Weights of a small multi-label image tagger: activation silu.
Rows from block 6 of a small multi-label image tagger, named by matrix and row number. Rows with one number belong to one channel. Each number is 500 + 25 x the weight over its row's rms, rounded and kept within 0 to 999. All counts start at 0. Numbers have three digits each. After the name is the row's rms in percent of the matrix's.
After each channel's rows are labels from the 100 images, of 14976, where the channel reaches its highest value: "top examples" is what is common among them. Only what is clearly more common there than usual is listed. The data: scattered letters and digits in many colours. In brackets: how many of the 100.
# convs1: grouped (4 groups) 3x3 conv (model.blocks.6.convs.1.weight, 192x48x3x3, each kernel summed), inputs within the group 0-47
# convs2: expand pointwise conv (model.blocks.6.convs.2.weight, 384x192x1x1, transposed), outputs 0-95

convs1.6 116:476507480505476500478464473475493463511441492482521479506462484485485462489517483423502535493496455487486481542505480491485465498504502506474519
convs2.6 091:531474533498503457482460480484478513536500475528458506487500497498505483504428474564512482543476481495512463513522469488502498503513509475490480487514474506506488476486496453449497487510495506497518486457518532514510502492497563482479508485510511500484474506485517505500480490482479505527
top examples: the character N (59); the character W (27); the character M (25)

convs1.102 048:475505475472526505437487469519529494466558520484515510502527432490463497462465500508507523505507522476475493477525511505509503478468493478497488
convs2.102 111:507516520524499531480463480476516499475506486489482472514510503472531503507505454499472458521526479510477483507448482521501541517497462504514485496471469445495535480530476517544540497482512498526480480514509506465500530498480477525547505478507458508503528507510475464462475515512509451504
top examples: the character Z (60)

convs1.116 134:490492479498527471484474495496494466516501494428500490481477503477478464489470495469489497479495496454408500473494475484487478487480491479494484
convs2.116 078:506504491523514504518522553488512463510494521504495544502516451502502498506494527536516505500495468515517502515545559496513510473520520481505521500484492511543443510450556478485489515501518464484541546499480469500512490493506535495474485526490518482531415523503561503504539509504492535477
top examples: the character T (26)

convs1.138 081:493516483508509472446471474482483480492505472463511465468507492464499472475489522504491468514492459472466492478453450461522496487482498471491466
convs2.138 103:487494487486526484524467538514461487465538450487520503564484482493496515498510534524533515463523480501502493532519494508518482505517466463497507480487521534525495479474488544502476509489528500500525493440478534471541492532501502527513469532491510533549480485491517510481504496500492526514
top examples: the character O (36); the character C (35); the character G (27)

convs1.12 082:512474483486458481473436475507482487496480478476458499490495467461506486532488463493506509503459494463476476494487481517467455447476487497498499
convs2.12 098:480479473444497453474496495488494508519482403526505536525506554522479474494502504474484494491533492487528508487452543534470468498513471485468551535490494506471502509511504510515488483493481504480470486499508453480485418483513473531517516486515500535488485528527532519505503487497539499527
top examples: the character O (41); the character Q (32); the character 9 (25)

convs1.39 115:509469485458485501471488462452455503461473505491498507458461508509504517503481480514492493485523470485426460499481487499513485513522470492465495
convs2.39 088:526485472507462536476534521500490503545511514516462493470517445525511522513484511537537508493507496512512511496506499486486487485491490496516449506508483530499521496523464493493499470513506456486506488440474431519484488488529575458504498485488534485525483531538504525506471460475489543509
top examples: the character N (48); the character V (37); the character W (35)

convs1.157 076:467483513479473494500523485490470489465468505480468485503506469498506448511517477459487486498486473512529465499465449499500460494523454505462456
convs2.157 103:468582551491475501493512477481524435526469486476510506512537510519509540505492512509471490481496552510502503481461513500507472484507496515466529512466546546482486500507484492477496468473512501507500488517468454532504478462510440485494467501487499488483480500506490486479469511485507466541
top examples: the character 2 (45); the character 7 (32)

convs1.190 091:491444476517469485449472502455479445476503505478487467493504516483486478485532507483489502506502474468472475528456471501530492497515462501469513
convs2.190 108:476519479524532489528462505514497478466530472466485511540492496518540542507561518504501515494544496482462485499552485492511486496536496480490509523489501519514486513483454596539489506473538487491510497502449502378537453503500499513472464516493508496511472487490496498477465485530467466513
top examples: the character G (32); the character 6 (29)

convs1.49 080:494460491467493451551481478494500530475508510508480530484469463512484497494453544465452515456471497501520476480484478479492471483486481486504504
convs2.49 104:483582422501452561512551492534505492454523505500477501488486493508513530499517547513527529501512505520521523509486489489508542546506495517556477502527488488511503526505507523539509533504503462478515520461539465513486476506508518490494487512494490485517475509500494497501515517464510526478
top examples: the character W (28); the character H (25)

convs1.137 115:472479490492515463491482516517506429522500490452514525496455479473491493496434509508504512485472493495450505466495477523502490493492472467507466
convs2.137 069:467476506522518465499541511530526497479511498446532520473460505496477551507466527465505489482515489517503507512539488499514475482506519511457494518571501513495487480484510416547520542478489507488517524523500452528470507499499475538522509550506472541542502507467519528499535533516501537505
top examples: the character O (48); largest: O (39); the character Q (30); largest: Q (25)

convs1.112 101:480484527500511464479478519499488492515483481529512524505459482461502527475460507479530493484462487512485489470485451524538516493492442461488455
convs2.112 074:503479527543539441529509513521524458537512471491559501536491510528524495515529504474535493450508457514492516523507539480478455550494532522478497498535493554506515461460461493498490541489500505493504532503453502530478518527490509526473483528496504524539487531489487527503523512520519541527
top examples: the character G (70); largest: G (57)

convs1.37 085:458473475476463489503500519512492522458486503522497482472520462528488475465500526470459499501505513497478522451494478524468493479474431488512489
convs2.37 119:514552593517522510474484487473492501498471564528461510496499499527495504482535508457503485524465491500508461509433508491475490553496505510507513488485494476515527537506497499487531493505479503483476490503510467501532469485483464515507517470503504503485492480451501486487500472518523494495
top examples: the character Z (71)

convs1.144 107:475481505545486482493558492496488451475486483539473466492492495458475489522485516466489476504462477431510510490484500487516467503525497472490491
convs2.144 101:486476521502446492507517537494503454487519494510511493557542463519465521503487524475517503500472511525482490528511509494514475478543496478524525517473482546505486501479448487488505517499522428482535504402506517464523527501505495520514485513488524506528454475494531515497465475483500528498
top examples: the character G (26); the character O (25); the character C (25)

convs1.163 071:500488484508508496496482499493498486486485547480486530488491478475484458456479546454503511525488525438546501491519541504484459498481498462486462
convs2.163 119:499522480465486465496508518521473499566562524472509505461482503501500458476482516495506531499489452512503519490482467489491481516502478477503498512462488480492504453511476499477466448477490559481476486473514544534507543503530509492507520490473531554467499500517517538512502462479505522503
top examples: the character N (29); largest: N (25)

convs1.1 109:484499495444502469482524479480441529482524486508485475493478551507521528509562501513484523528545492487502479494453499526500508510481490514486530
convs2.1 093:514508447499498487487531551541519510461489512535488544478517448536490508507518492494502516504477493507526516493534514508518464467504538486536455528473476530486457507505453470520484517512511439505512517514462486532490452481495484432498475487485507467538470537503551549519507461504540514473
top examples: the character W (54); largest: W (38); the character M (29)

convs1.100 060:484481441490490498549480496475555453495506501498503462439470462497485497537470481484478519525509487470499489490485469481483515482488483492480508
convs2.100 117:515517521525504463506470498494481496508495526449433465469485501494483491498538502496475494501504525502462483486516466478489526496512511511532494499476488500522533570504472555484535499479508456504508495509503444470500418483445452519487489472506501499520487480479494482491470467533492470513
top examples: the character 2 (49); the character Z (44); largest: 2 (41); largest: Z (25)

convs1.136 075:510454496457471481498486467490491482441522511464510464489495472479459477465466489484476478473488542499456462490517481479507488481488492480493482
convs2.136 093:504515478537528484483473507484527489481531518530495449523503476478495489512505460506469459477474508479467504507456504490505491487511490490503501492487505513478493469529464532498569500453527508530497475515481490486506499478477473510535470489502461464494508482488483463474476517510501485504
top examples: the character L (26)

convs1.180 094:480503489498505504528484496524458509469523489507475551482512506495493509456514484505506510556549518474434490506541506525488509459464518516521521
convs2.180 101:531481488488525511528506543486522486556503480532527528506452487474519437467480504462536501520535482487521538494499543496473488485521522536540500542473490498531468501460527481515475516493510514461491504494491535508489481498530476465432498522485521499486461527510512531519509487469480517487
top examples: the character N (36); the character K (25)

convs1.45 080:463477531499549516494473555495513569469507487523493465498497548496507483471512486535492509474528502488501498483534496502543493486500493472466518
convs2.45 097:517551544526432461532516467493481531458512463499499498515489500509486511517422516455515484516449466514505495498517503519483452460470521484508493522521499574528478550502488473484515521544480518520506502497531448532472438542494470521534473502480504517508510501495502500500534521503533522517
top examples: the character 2 (64); largest: 2 (59)

convs1.77 087:518512474512515498519475481499510474479494496476516534488470490528511482524448504449439541448445491507510505476500499509502477512491460473503474
convs2.77 108:509462474535543464475473472509490497510486538524474491552507488519514509489530502466488502482452516511524502520512475510463502485501516438457504475507485511501506509505509446515506474491512500484482515505469527465535522493471444486488483488499501503521490499405506483514505487512481494492
top examples: the character 4 (66); largest: 4 (50)

convs1.48 093:488482462487496441474512461492510494480491514439490518536441482496501490500503451499501510501496478464504484521457466513480520507456513518484510
convs2.48 074:501513503468512505494519536511523480514479504530444541472483472485511487520453512542497505493446516512530502496505513477494487502535516492532492487516483515527528524442526475514497535467499517484511503514500502534464448500527505478429525490493543543525446494497558494519506499477506501481
top examples: the character T (26)

convs1.88 061:515525519521489571496464510509530480479471517537492519509534490516491490503480489485525492490546509479469475493487513512512436501483473486440502
convs2.88 105:519505491512467475521481502510473502488502520478424482463488500532499480489480521484528514439496476469517514473547521509476471485497501499562452507464476545500513581524511527486497503479525476479513512487508468486509535510518504514511497501478517480530483494500516505511493487511484519493
top examples: the character M (32); the character A (29); largest: A (26)

convs1.187 115:503492484477490480482491502490482498512486480496511456515510464545544508515477464507507495448464509545464494491439459499478471492504474467471486
convs2.187 084:499496511540525494484505537523513509517485498455539509475513495467476508489509519520500493465500491499498497513531484514503504478548516500518461457523476498537499462467470488497498509477530465498519540565469543494467499508479499528485485510472478497547494538465488533493489514518508506478
top examples: the character O (38); the character G (38); the character Q (26)

convs1.31 104:509467488477509459457510507454478491493496505503431509472472552483501502486490493526498445485507502455503470483467495504480502473518492518531474
convs2.31 105:490498495478459426499466482502503471500501429431445511502500515531498518498482498535455506504545502470477519488515520521523468497485476498498463522475491575468483492530482550432475513516469521522497465517476476510528499505521454492489466500496514498523531492511459437507484484475498462500
top examples: black (41); blue (41); the character 0 (33); the character Q (26)

convs1.51 087:516464523516547473485502540497431508499496490524448466480536463483490495505481492517470473485490514500501511493523520500492562521514499473480518
convs2.51 105:536554499501495470523527516483505496499509553551534487518483505510539485476459493453506519460467469479509499490496508501493522498495511512457477525478490488506485575488547443493534511471505494483512527456517476461469477513496472517535499503500521556494509504512502519495512471505555510501
top examples: the character F (44); the character K (31)

convs1.93 075:501525487503463474479482430492501490481503494512542448523471536506534489510507513494522544570494508485522479511495525535505483502480494519514510
convs2.93 081:485538489518530511480519482516518531435474578511469519480503515514525510494487474488480510499460446472526509521528490528527531526522505503530473496487513542474519540519495483513486498522486503498494500501521545552486504482504466512486505510478518538525492505492508521491510456474509492492
top examples: the character L (36)

convs1.92 065:501513458509538489502521435488532483489502486447528483503436517469509493503514492499523481489525521519483527503510486500467534554504510480487473
convs2.92 103:509518528516486480506529496492494525506502504550488499444471497523515484488502483515513483486478517485492485470516476508551505466472493487425516556494523514490476535534531465482508506510508500531517491505532485483503519487514525509542487489508501523507534523506479487500480470502524496512
top examples: the character C (44); the character F (37); largest: C (34); the character E (25)

convs1.172 087:482445473502519478469509475521532495465502460501487478470495498471478504510510448475481485526489535460461490514453493535507476469510497482479477
convs2.172 079:483540498465528512471525495496504479494492442511537527513510477570482505516477501559503525521525524470504506506549486505482528493491498484395516500490520479495504502485469529548491487464544513506518463484508461492531474528502451487486460483494524506496498544500512490539501516491479527511
top examples: the character W (44); count: six (36); the character G (31)

convs1.171 072:485495519481473511522490481498492479448493475457470529513478525465503510526491444524502484431483494500470440488524513509500483473518489488498483
convs2.171 106:502489445469535500480469514505504495507512499539407505531501477480553483499507489516475522468486509489493503495480528519491503501490503488509483483488508460480520509505470507499465511470515506498482495501483496499506466494489493500476511510503507515464487499523502483495507503480495504517
top examples: the character Z (26); the character 7 (25)

convs1.10 117:498510496435482466474522461460450500506496530512472524510455486513496501496489484501510508507496499460521470488466516521493535490526448495541481
convs2.10 096:497513495525437509494525547520488511500498528480472471498505450517485503494538486519496495486455515496501501511566524505504476471518527502513471509445504521519493483506429516513498496509535419500515528502508476489505507517501505446492479504494527480532473512527517536520495499514477491499
top examples: the character I (41); the character J (30); the character 1 (30)

convs1.30 113:470494488466506452509503501528491493491513469497484494509514491472473460476475454523479500477471484527480514424467498481491475465477474477528477
convs2.30 115:519523421473541550534521480501513486514497520519535512515459522503511478516515545532501498507541518551510511508496491464498514510497514540504499482534515500505529522472494478485501474461508531498467512477489520464511495490514542503479531500488493501490502498504498511512511507494494492495
top examples: the character Z (68)

convs1.117 093:481502448495486472475468473451475474521486474483513450445504491471483492507501508495441484491473517479511488483480481476497519508466520470515473
convs2.117 100:519517462520500507494457480520486488431545499503506521554497496497467481509500535488511513460485469472526506515504485496478493477506497464498488499492530517563495477467482540492456509477520478505498478469438550459524495511506485495483460500510512470530470492479524528534484502495479517504
top examples: the character S (52); largest: S (46)

convs1.29 082:472507473481487482506517436482464512533478495441509466530494474513497498508535492484523571528489508516510491503473518497512525514481481497501542
convs2.29 122:513530536517520479518462494496522505432473438439472511506480537463476512493489497537484496515481505511501505518518527497507467503516502514467499554571490557520507542480592508505490494550481526501512522521507532485479395521479455516486520517483506513547496500441484517514510526508485502510
top examples: the character O (41); largest: O (31)

convs1.40 108:466486493476481491506522484484464474450496513502506472488507495464489498482491435468524488465490494520448506488464541477513479507478464453497484
convs2.40 097:550463486506495569538525485496513493523469524515516520523473470518463453499486528517513471493479496495521496498486495497498509520511518513553517488535510514483505468504508501434527458461508498458468493462503523507506536467507549486475517493497471466467499502451526517498542492497495523498
top examples: the character Y (39); count: six (37); the character W (30)

convs1.114 124:504535472486543508491505428517528489521524496466480483516533433507463499506506526492470501544512489471517542518513505509473497508506482519517503
convs2.114 098:504450498486478431491462525477509513517521498531486505577504471506472524498550507479520489494438491491532538526487510556474468473502558484491504437516479537499488472488482466534512492503534492505506526478444452520495515485499495512470505500475488532530500525480513538480499462491490515462
top examples: the character M (38); largest: M (36)

convs1.147 094:450508474477460501470461458457517489465468493489471458514476494487486496491483500482475482503465463479513467474457535511510517493500486522468499
convs2.147 094:542475467487505523510479509509475526483522469558476509458477489493447503499479511521490532493481501501472503508499493489463531471484477489400482437511527429510463497454536478535462489502487526537522509510578477531482499498500568510461517490521508487484522500497505504494527499481506501491
top examples: the character N (30)

convs1.24 089:491488510510511513494512503497506536489506483490507475484495604489514505529529508555487508501561503526504473505511489513501502514488531521478548
convs2.24 112:528507539473487501493545496541517487495502554502510517501481484494502445487458522508509529499450467518488517492521530494478470494448495517486496543495495455513444462482439453491493489507510536498517516521577509566496549489510452492480515494511527529458494511537511511507529469470528500490
top examples: the character W (78); count: six (36); the character N (30)

convs1.66 085:483506482498480446469474456459451480464520484470512479511490499508487476495490471482479513514471508448488482485459477498523467498459486500517468
convs2.66 079:431548504498487486484441507502511510482491510485402553504504498515528517506467494581470509494504492490537514489493526521516499553549455513505471491494513472487514504513432503520467478486529464499499496550501507498525478503519511501473481493472492509515472536525558512481500450488512491480
top examples: the character C (36); the character O (31)

convs1.36 099:464491446527550483477497533520497520507484497492456483495519498457474487456468492472513532463483516467498492505467511500508475473490545482496473
convs2.36 096:508523464525512457504436493518511510428478487541473497512493540477535495515575501501500505511512510488485491505494495504481529499520476474502517517520497555517501503497524508534484536497510488501531508544443511452499442556504479549483475527472483492532506500445471506502482513509475514506
top examples: the character O (41); the character 0 (40)

convs1.26 124:475468486512520518473458485477492438508502498498477506505471476485489481462471487459516473468463505451498453503521497500538467490492515477487466
convs2.26 089:485506489539470481485496489511538491463514517519569469546492477470471456500498514491486503476501489466491498516557522534516497458500535480467513489558478491509514470494448467507503502518540488493514488498444476539485467521501516550505485515502496493469511512489469550489498529515519492499
top examples: the character S (66); largest: S (35); the character G (29)

convs1.127 138:481513461499539498493480485502519424521501513430519486469515496487477471491498501509488508515505480435447518493489504490470479498483498495516491
convs2.127 096:476464570476486429507501544497486473509500487509528522436516495504467535498521521488519503506499488511495510517479535483545460479491511475489540489509528560530450498460503471452527489459515496488528528475446464530519481520510465548482477507489515481566457499485545502507526459488471508461
top examples: the character 2 (36); the character Z (35); largest: 2 (33); largest: Z (27)

convs1.106 118:521514518538466525524549516480496540521496503532514521523505536519536541506517520500507514507519512525544502525489476534536507497544527536475527
convs2.106 101:554483502482493510544493519498507522499524500538513533522466466459516454504504543481538497477485442507516536521537516515434463505519534535505487516465448512535491475458539453534465515521495512476522518479454480542489501500520546461414503495497502516501466539487499506505541492498512523488
top examples: the character W (41); largest: W (32)

convs1.148 144:490470493509472473463497492461489518517461468487510448492495479516500478493480514488506488451454454519495502495447490472496490491491457481484450
convs2.148 086:514521534522526484511519595518503497513502485497533503475486448477458488502499510493533499489477504510500519510517523494479520504513513507470513492522508498511485501425511488537478506516523472505535521514475486495503478499528519526474514502467499495548495518487521527520512512468513521467
top examples: the character G (49); largest: G (41); the character C (35)

convs1.52 091:504491497498488519462456496492519466487452461495491460517494485473509477514500496475536493538507470509494507469518492508458475498481463502480421
convs2.52 090:519507487513493494505427513520496512510497554535448521459478450514498469487536488427507506505464486487506509498494523508511475476513504477489482506482507438535468530492539470513481508434526476522507476526514525488500495494497493466488466487491526503500485514498513515518526513481499494493
top examples: the character A (63); the character N (29); the character M (26)

convs1.128 062:499512465505504489516487470473520485460504551466474464478470482502494489506525467503472518501495512466515518501503516448472490455486567486467494
convs2.128 094:534503546494476468477509467534491529489508528497460478399526476501468522485475480575473510551471537494505468489491521509490456516475534530519505522448492531519468500547491490420492494494500493549473471535553511598483519480484516463490517491516489509522533512492488498518472455499494473501
top examples: the character Z (28); the character B (26); the character E (25)

convs1.5 075:518488492491481495471461500460497449479477506490493498457476525513485506475543524471473479478540461467488498510479473478477499505514505510428496
convs2.5 121:482534507511514438493491451493540484493483492483521486529510535480487515494508498482459475515575499479486488480514478507524483481487493504485487519529504539491520543543528530477495526509504520535470458525510483510496458482488455504507471499520493500498535490472463494503477516512520458498
top examples: blue (48); purple (47); the character B (36); the character 6 (34)

convs1.131 063:528470487483513473474509465521499429469531507465479493505526459459492479455481474456502508499513510496488495507548479505519492499505477470521476
convs2.131 128:463526458497514501507499452453522496491502485518514435531539502493506534502512458483466451482492499494465480507470511502504500500480473495490504507503499497468509479557502509531558490521514479534500460506507490522504516505472500521563495488521445500514522486514469454450467533532521466496
top examples: the character Z (33)

convs1.134 092:483542535515548501460525529530479517534518470539510531533455504493522538493493515498509479508494491521536529505487461549504501499516469520512487
convs2.134 086:538481498499511489519491517499517513488479475520523535526493508483548486517531486470522495461477454490529530519497526509444486546509559514488496497528439524523525434462472478493479502495499509474497560519477483559491500514482514490456519516497466541493495530506500505508554551495504514494
top examples: the character M (29); the character 6 (29); largest: M (26)

convs1.123 081:498501460465517481482502450481512455492507466483520487492479407483512495474506499473471508500503469452497503498500466504481475470503479482500491
convs2.123 093:522467464449505532475461506493480457498521511531462536521494479508557551504508490490472509500455497473548522520507496497503534506508518480454495428482477471533531472499492491572479484487487533488492506532541549483515516501487483461466503512524505557505462516505518483497525500503508486517
top examples: the character C (41); the character Q (25); the character O (25); the character G (25)

convs1.104 095:485459503503440495511491522493519491477488543490473483482475530508500473519497438495500492516462449503478442516506520472490491516497505506449503
convs2.104 095:496536505527451470459556458513497491485480546516482505500498476499465544504503475472484506526535511510504491501533460511527461473501500473545460571473543505514505511494500492502521508516508478518506503517531479480477506469511483485486449498490501465499517496480503512513490475490515506513
top examples: the character N (28)

convs1.161 087:464453482472481492459479462483497536455499461494465476479483492486482498496486470502485501500493470509461502504479514468444544464502490529482500
convs2.161 107:525482492528477524486529532487469498508473537449478501477486464493515482491482498515495501483516492494478498504529488510434562492540524482562505482504494514507527514470498480552503497505509475483506497475451543484458473495476556480507474486492515503509485507526506523492517519504508502497
top examples: the character S (33); the character 5 (27)

convs1.86 074:489497487511509504497462464487506446480479482468555454518479500490506486516478506476479522477497526517524527497502524500496464530519457435498470
convs2.86 111:471500523487496475465509503507495465475481443485474513488500475505447532511550475500497510503531515468484480503518482534485441469466468503511495548487520502478491480523456576480488499548509506543488489507508500517536469483493474505487474494500493488506524496527468487509487496496503499504
top examples: the character 8 (31); the character P (28)

convs1.108 082:492484484508485499453488484428513474509462493498483510462516508499471515466519465473516524487500485467461511476471471511503451489491448506477503
convs2.108 085:474489503546487507488535508538524479497473537457494533543493462524512500500505496496510514462488515488534487495475536507502545543521505518449507494484530457522497446499502493561504518474555477480539502481511481490542580465492488452490454510491509478462479506481544506526524446482525514466
top examples: the character A (32); largest: A (28); the character 7 (25)

convs1.139 112:479499481476498481478461457486476441469502474496478491486461452481501492491508481520485466486466459460492478492488498499473457480473469480478483
convs2.139 098:521528453485462483516496530516491501498528514500457530513499490501471499493502536506508512456463506509521522498502529490487503469534490486490475497486496462534513505481504499517465509522497529485492508457513467517527482507497524468443521499503525494485458493476562505525520494488503513525
top examples: the character M (26)

convs1.82 112:494469481475489455502511508474474492458491463506485491480469476510476473495464550468474475502482482495506455465469523530508474458478492459496509
convs2.82 087:494480546514497508493507557511492474487518529507473499482515436544486541490496493461504500493463512477486479495510539479487493488559524499497461529444508525517455500507490483471520504499521467485528498465487463496518497456507490469517434472475520499526439495470522477504524493468491513455
top examples: the character F (29)

convs1.71 108:486507486470471479505468470513501493473485470505482465484495502454493461489492504452496462509468485527495480456493519496448472483464478451506467
convs2.71 107:516524554547496489486507518562507481470487461472532481539491472497467474490527498481500528475505498484499497500485499482491465475521484500509485550493495510523463518481484518499503524514542492512546508505477464456514506487506441486519450482493566449506505513448505521559491476478501508475
top examples: teal (67); the character 6 (63)

convs1.23 074:484518485501479484485489465493472471511503504510517504511495436429477475511490449464480512458462483493496504464494502473511462458483494495497515
convs2.23 111:475568473496541445536482486461515456538465434500549497505489564489485557505515517514511501467526505514490505496503502519469502540502482485462537488541477532548522544485510519448485492519465517497483497477519513467502443522511450510488503495508511507523492494473477516496460561512517496514
top examples: the character G (55); the character C (38)

convs1.135 160:462487480452496473496458517489500494496490498500512488456475461463494505465469488490477505473463487498481472465498469496519485450462472465521466
convs2.135 097:541487510515514495489499503517470461508537518482508507489531472509455508486493521455498516534469484495473466502500528476462477488504530515521518506480512552570498504497522503473490504482514507480474467490455531526499516492501488505447495515498533470536466470453474524538498465527509514513
top examples: black (43); brown (42)

convs1.61 110:442509522498504520518504497479527512521484516495503505480505486486491530443494505532513487499495479451435486527482466439488505492544524503479511
convs2.61 093:511449499488500524523477509485484524498503525542496518471488504448506492504533486465533496482484473499536519529499484545492502517504540479537489441530444479518523495493478486487510498475495508507501540488460532503470506528489543519482482494488460481503490545515501516489526529506510512506
top examples: the character 4 (35); largest: 4 (32); the character G (30); the character 9 (28)

convs1.54 099:519499444503511464512521485514557490470495516459494549488467492500515476513442511502480501438505510499512496478468507522503528512465526514492489
convs2.54 095:494462542487476415516500507491484473509490540508499519484525495501458507511507530475494497509433514501482488516485513512507461503536494488526512456462522537514502525512496491476547506493503470504509525424483442545490463487506490529514502483485507497544479490471521498502501445498493498502
top examples: the character 4 (30); the character M (26); the character A (25)

convs1.34 143:487518526444499481536506496544483518475522490532531495527530502502498494492494498528473520506493515528514524431476500502497500452487432499499483
convs2.34 107:527511500473472526533529522467485487522493464520511523494499487528553514505543541572523481517515484539520510488522492465521519494528514498530523479518494545511521517494493508466477504536523480509484529467482488508518449502499547503489506515487489502517473490506512529493491502499440509499
top examples: the character 2 (52); the character Z (45); largest: 2 (41); largest: Z (25)

convs1.155 072:465506456509463477515498464474505460494528482466482490485484503474508479451478485474443484487505487473485491469464496500524454497487507473454498
convs2.155 124:522479486462502483492467517505478535572532493465487510496485490520519506475488523521507539500491485491489521494485496502461442495499522495505507526501470518514495503487540493480459454492485572499475517470527515531499548504526497477480545499476518549506487508520529509525507448483523525502
top examples: the character 2 (57); largest: 2 (43); the character T (26)

convs1.33 070:514491461481527535481464473461450518499532511532484521448474523495511522523493479524493481532492514451477486488500468493541472489523507486509522
convs2.33 131:533472578496556507503477495486515458490482460482502513542505508522519535514431501532485506496517530525469471517473484481505517530476493516424501454521504422492542504504524491535500465508496523498492493516528530507489519501490528530502521522504507518473511485495491479481498527521486469502
top examples: the character T (54)

convs1.91 124:488515526538509492508491488460498541514512530518516507512503493508492528454507477523488505488516522439421508531517516436510507513495494520490489
convs2.91 081:533505477515507514559527490512505528472518527542524520490455495454475468491524519492542511447483452480536507504520495523468495504528527490500499479493453505531491503488493461498503529462524494490492533467503524525460478504509496518483465485504499479502481520477497539498553512508528518481
top examples: the character T (47); the character K (46); largest: T (39); largest: K (36)

convs1.0 081:478483521457476483513458490453475481481517444485491478515460521496509484497509488485486452499526465492497495436491499527484498472482466503471522
convs2.0 100:523540582514505496484460509526495527523456517467453509535477481508537478504466546531518506524484506508499498499491450499476513524525515512539481554516481519532516524475512445479465521489505502516540531494446493450474525509532487486493515500480509524522495538522477504531506482499510516493
top examples: the character L (39)

convs1.119 101:494480485516462477474478469428508479494436484497469512491490498481473502473506483509514515488486496472480492486489509528479455495489479483435476
convs2.119 077:496493481493477551522484549522504484523495489494502575509462492498549491493497519532510502491497497502537502502496485487523565523524522478502517472503494450512469491464480512526486485492476508485519513492497520484528505498503508442522502514483525533487474520502551518494545486504498506502
top examples: the character T (28); the character J (25)

convs1.69 093:497490499508487538475450473465470465518474469491479467507516492489486512491513484451550490535546470471496477503494491519479479486498466513464464
convs2.69 103:548531579512496504510513480497505519487467499558508492433491498524514498497516509503484491512433493492507501517508514514511493465475511502482488505488498514514497537518517515484512494472485474501484488521517480497471485468506536492515512480480518480476511510531503518501509503509501501516
top examples: the character Y (46); the character N (30); largest: Y (30); largest: N (26)

convs1.11 115:494542512495459499507481453492492474528505483477513504526490476507537485526534521436494478523527479513521503487497510557476517498443501516501533
convs2.11 119:517477524501537481482434502504503517513474500468444507535517483524550495502474496517516492508465489496488501482514470492491520512507515490473485497533486500512506458513469475476503518490500533480490504493472542499510555505504478526493475496467481510537482501473476492497509496492500506474
top examples: the character Z (68); the character 7 (39); largest: Z (38)

convs1.44 088:465472490485506500473532468449483470486473494489479490486430521495489505466496497490509552467515470464475454491498496495520483509505485511469464
convs2.44 090:493512465510415518531522529510495483490468507536448509475472475520516516509468504559521517489501507518488525501487524488539504510499505516500439506487485535528500552485458465489500479504505485496527511460482449484473483487502536488483497499476542496508483507572496532530489491493493522505
top examples: the character N (47); the character V (36); largest: N (25)

convs1.43 089:501499465461481452478520455497472496488469525478453504509490477461480495475471457512503524482504480489489493443488497485471479465526484473515472
convs2.43 102:550500499522484482497465505508480510513518528493444502480512486527517519501519499519525532507444499471505492507503504497444451528506525458476497534460480482512487497489492483515503470531500438502510536488518470502506511512514486453477497525507540496489494537501515509497489510503464514492
top examples: the character A (50); the character 4 (41); count: six (35)

convs1.189 097:508477509490485495485509500488474502519479490473549494553501486562563502512502475526529501448495510546497490499480447510481515508527472501487509
convs2.189 076:468484524552502518498504524520492520482503493491476491483482498479495505477477517505493500442481470500507509520586480537475509474543549479525480479486486487510508495483476451536518505502542495485513518541480543473464494499471498515507485506467481497556470522507501506506537514514517518497
top examples: the character O (30)